Weights of a small contrastive audio-text model: encoder width 192.
Rows from block 7 of the audio encoder of a small contrastive audio-text model, named by matrix and row number. Rows with one number belong to one neuron. Each number is 128 + 24 x the weight over its row's rms, rounded and kept within 0 to 255. All counts start at 0. After the name is the row's rms in percent of the matrix's.
After each neuron's rows are labels from the 100 clips, of 14848, where the neuron reaches its highest value: "top examples" is what is common among them; "lies over" is the class under the peak. Only what is clearly more common there than usual is listed. The data: phrases spoken by 400 fixed synthetic voices.
# fc1: MLP up (encoder.blocks.7.mlp.fc1.weight, 384x192), inputs 48-95
# fc2: MLP down (encoder.blocks.7.mlp.fc2.weight, 192x384, transposed), outputs 48-95

fc1.2 093 [110  81  77 114  93 112 137 129 121 101 116 106 173 185 133 136 113 149 138 141 127 120 100 112 107 176 129 132 102 140  97 112 105 129 107 126 143 140 129 139 119 105 146 117 138 101  63 117]
fc2.2 083 [114  61 110 112 134 101 114 122 128 124 109 135 154  95  75 131  89 139  93 142 103 114 101 159 126 117 143 153 129 132 156 122 137  97 121 160 133 171 143 125  80 162 108 139 143 117 124 120]
top examples: /ʊ/; /p/; /ʃ/; text has "push"
lies over: /ʊ/

fc1.270 104 [ 87 111 131 144  95 120 172 128 140 138 164 101 130 132 161 159 119 118 182  97 113 147  91 139 138 165 124 128 131 124 163  82 121 119 140 156 106  96 131 160 157 118 133  91 127 135  98  82]
fc2.270 100 [160 127 141 155 132 125 112  59 131 158 118 102 118 146  80 108 133 181 116  98 105 133 133 215 174 125 141 103 169 146 138 132 163 121 106 168 126 162 141 135 101 119 137 141 109 128 121 109]
top examples: /ʊ/; /ʃ/; /p/; text has "pushed"
lies over: /ʊ/

fc1.371 093 [141 148 111  92 133 121 151 141  80  67 175 192 156 101 145 135 142 149 162 127 113 174 153 120 124 145 139  97 128 134 112 123 126 180 119 143 106 163 130  71 128 108 130 109 113 148 120 139]
fc2.371 105 [110 137 139 127 165 130 105 117 166 179 130 170 119 124 112 127  85 125 119 130 136 141 133 148 109 160 120 153 116 132 100 125 106 120 133 161 164 121 106 136 105 120 138 161 153 103 142  98]
top examples: white noise; /ʊ/
lies over: /ɪ/

fc1.203 104 [ 91 129 137  79 104 132 143 170 134 137 155 114 160 111 135 127 129 170 143 167 105 171 141  75 121 115 141 101 108 118 113 137 107 149  92  95 124 149 117 160 125 143 138 134 126 152 126 137]
fc2.203 110 [123 120 128 114 125 122 138 157  85 132 142 168 102 139 129 131 126 113 152 159 140 140 145 143 124 145 147 141 130 147 158 155 119 143 141 105 123 101 184 142 124 116 134 152 172 141 124 143]
top examples: /ɑ/
lies over: /ɑ/

fc1.273 098 [ 81  89 132 157 134 108 125 157 107  92 132 108 118 105 127  94  92 173 132 106 138 126 109 153 135 122 148  75 101 143  91 132 128 130 124 140 159 118 120 147 172 132 117 154  87 109 137 101]
fc2.273 102 [113 153  86 112  83 124 123 178 123 142 150 116 122 157 119 148 135 142 141 167 148 132  99 119 129 108 147 105 161 167 159 145 137 114 138 154 168 119 126 113 105 118 122 115 168 162 139 139]
top examples: /eɪ/; /ə/; text has "table"
lies over: /eɪ/

fc1.80 082 [114 117 144 165 143 127 146 127 142 157 127 165  72 119 144 140 104 140 136 137 142 121 155 133 137 133 154 140 129 133  84 123 110  97 141 125 157 130 169 141 140  89 147 139 206  81 116 136]
fc2.80 091 [121 122 115 130 123 122 140 178 149 138 130 138 113 131 116 102 126 135 103 176 139 126 135 143 133 127 191 151 130 120 223 116 221 118 134 139 126 140 137 143 129 118 124 119 116 145 115 106]
top examples: white noise; pink noise
lies over: silence

fc1.6 099 [134 172  79 101 141 101 124  99 111  90 160 109 121 111 145 119 124 104 166  95 137 143 149 166 113 103 129  86 118 127  98 139 100 159 113 142 158  91 126 129 141  89 133 119 113 119 169 117]
fc2.6 104 [127 177 135 153  84 157 134 135 113 101 123 160 157 127 171  99 115 109 115 195 149  94 123  99 130 125  95 152 145 133 149 129 133 151 149 110 132  94 102 100 167 101 146 133 151 177 120 140]
top examples: /eɪ/; slow speaker
lies over: /eɪ/; /aɪ/

fc1.377 103 [137 140 141 116  58 139 142 187 106 128 164  97 151 148 103 121 144 169 215 153 125 154 116 109 153 109  94 115 123 126  97 118 106 122 103 108 114 155 132  94 141 143 136 131 120 177 129 120]
fc2.377 117 [150 151 151 109 124 142 141 130  76 127 128 191  84 140 127 125 126 137 145 141 132 145 147 136 132 174 114 138 122 109 170 173 103 159 140  91 112 102 190 167 129 139 126 158 206 154 140 156]
top examples: /ɑ/
lies over: /ɑ/

fc1.194 101 [ 57 101 115  86 128 146 121 145 138 107 117 130 161  96 159 135 112 172  94 122 149 138 146  93 114 116 138  92 132 117 127 143 114 181 114  84 124 147 124 149 155 107 146 109 108 158 109 125]
fc2.194 105 [112 127 111 126 113 135 112 154  98 134 152 160  86 143 121 127 153 104 173 161 140 146 153 150 121 125 119 141 131 143 132 178 118 129 108 102 145 107 148 132 117 120 143 161 175 162 139 141]
top examples: /ɑ/; slow speaker
lies over: /ɑ/

fc1.379 099 [ 89 118 122 141 135 125 134 150 182 172 130 159 119 159 109  90 121 111 152 115 116 111 132 135 133 113 127 124 115 141 136 104 119 153 113 175 101 150 179 174 147 137 137 109 148 139 113 101]
fc2.379 101 [151 117 136 120 124 157  90 153 153 154 122  96 149 134  90 101 141 133 115  78 128 137  86 137  96 132 114  72 146  65 119 124 144 146 123 178 124 161 100 125 130 104 147 118 130 130 103  90]
top examples: /ʊ/; /u/; /j/; /ʒ/
lies over: /k/; /ʒ/

fc1.380 097 [137  79  46 128 147 124 168 108 117 126 143 124 193 146 105 190 134 167  99 123 112 116 139 144 125 133 113 122 118 130 134 126 131 125 107 163 163 139 144 148 143  76 146 128 132 116  82 124]
fc2.380 096 [112 123 141 135 132 114 139 144 100 134 114 197 122 104 120 195 108 107 111 128 126  94  99 137 130 163  96  90 125 132  78 161 120 139 138 148 141 122 133 166 111 129  83 137 171 110 112 112]
top examples: /eɪ/; slow speaker; text has "today"
lies over: /eɪ/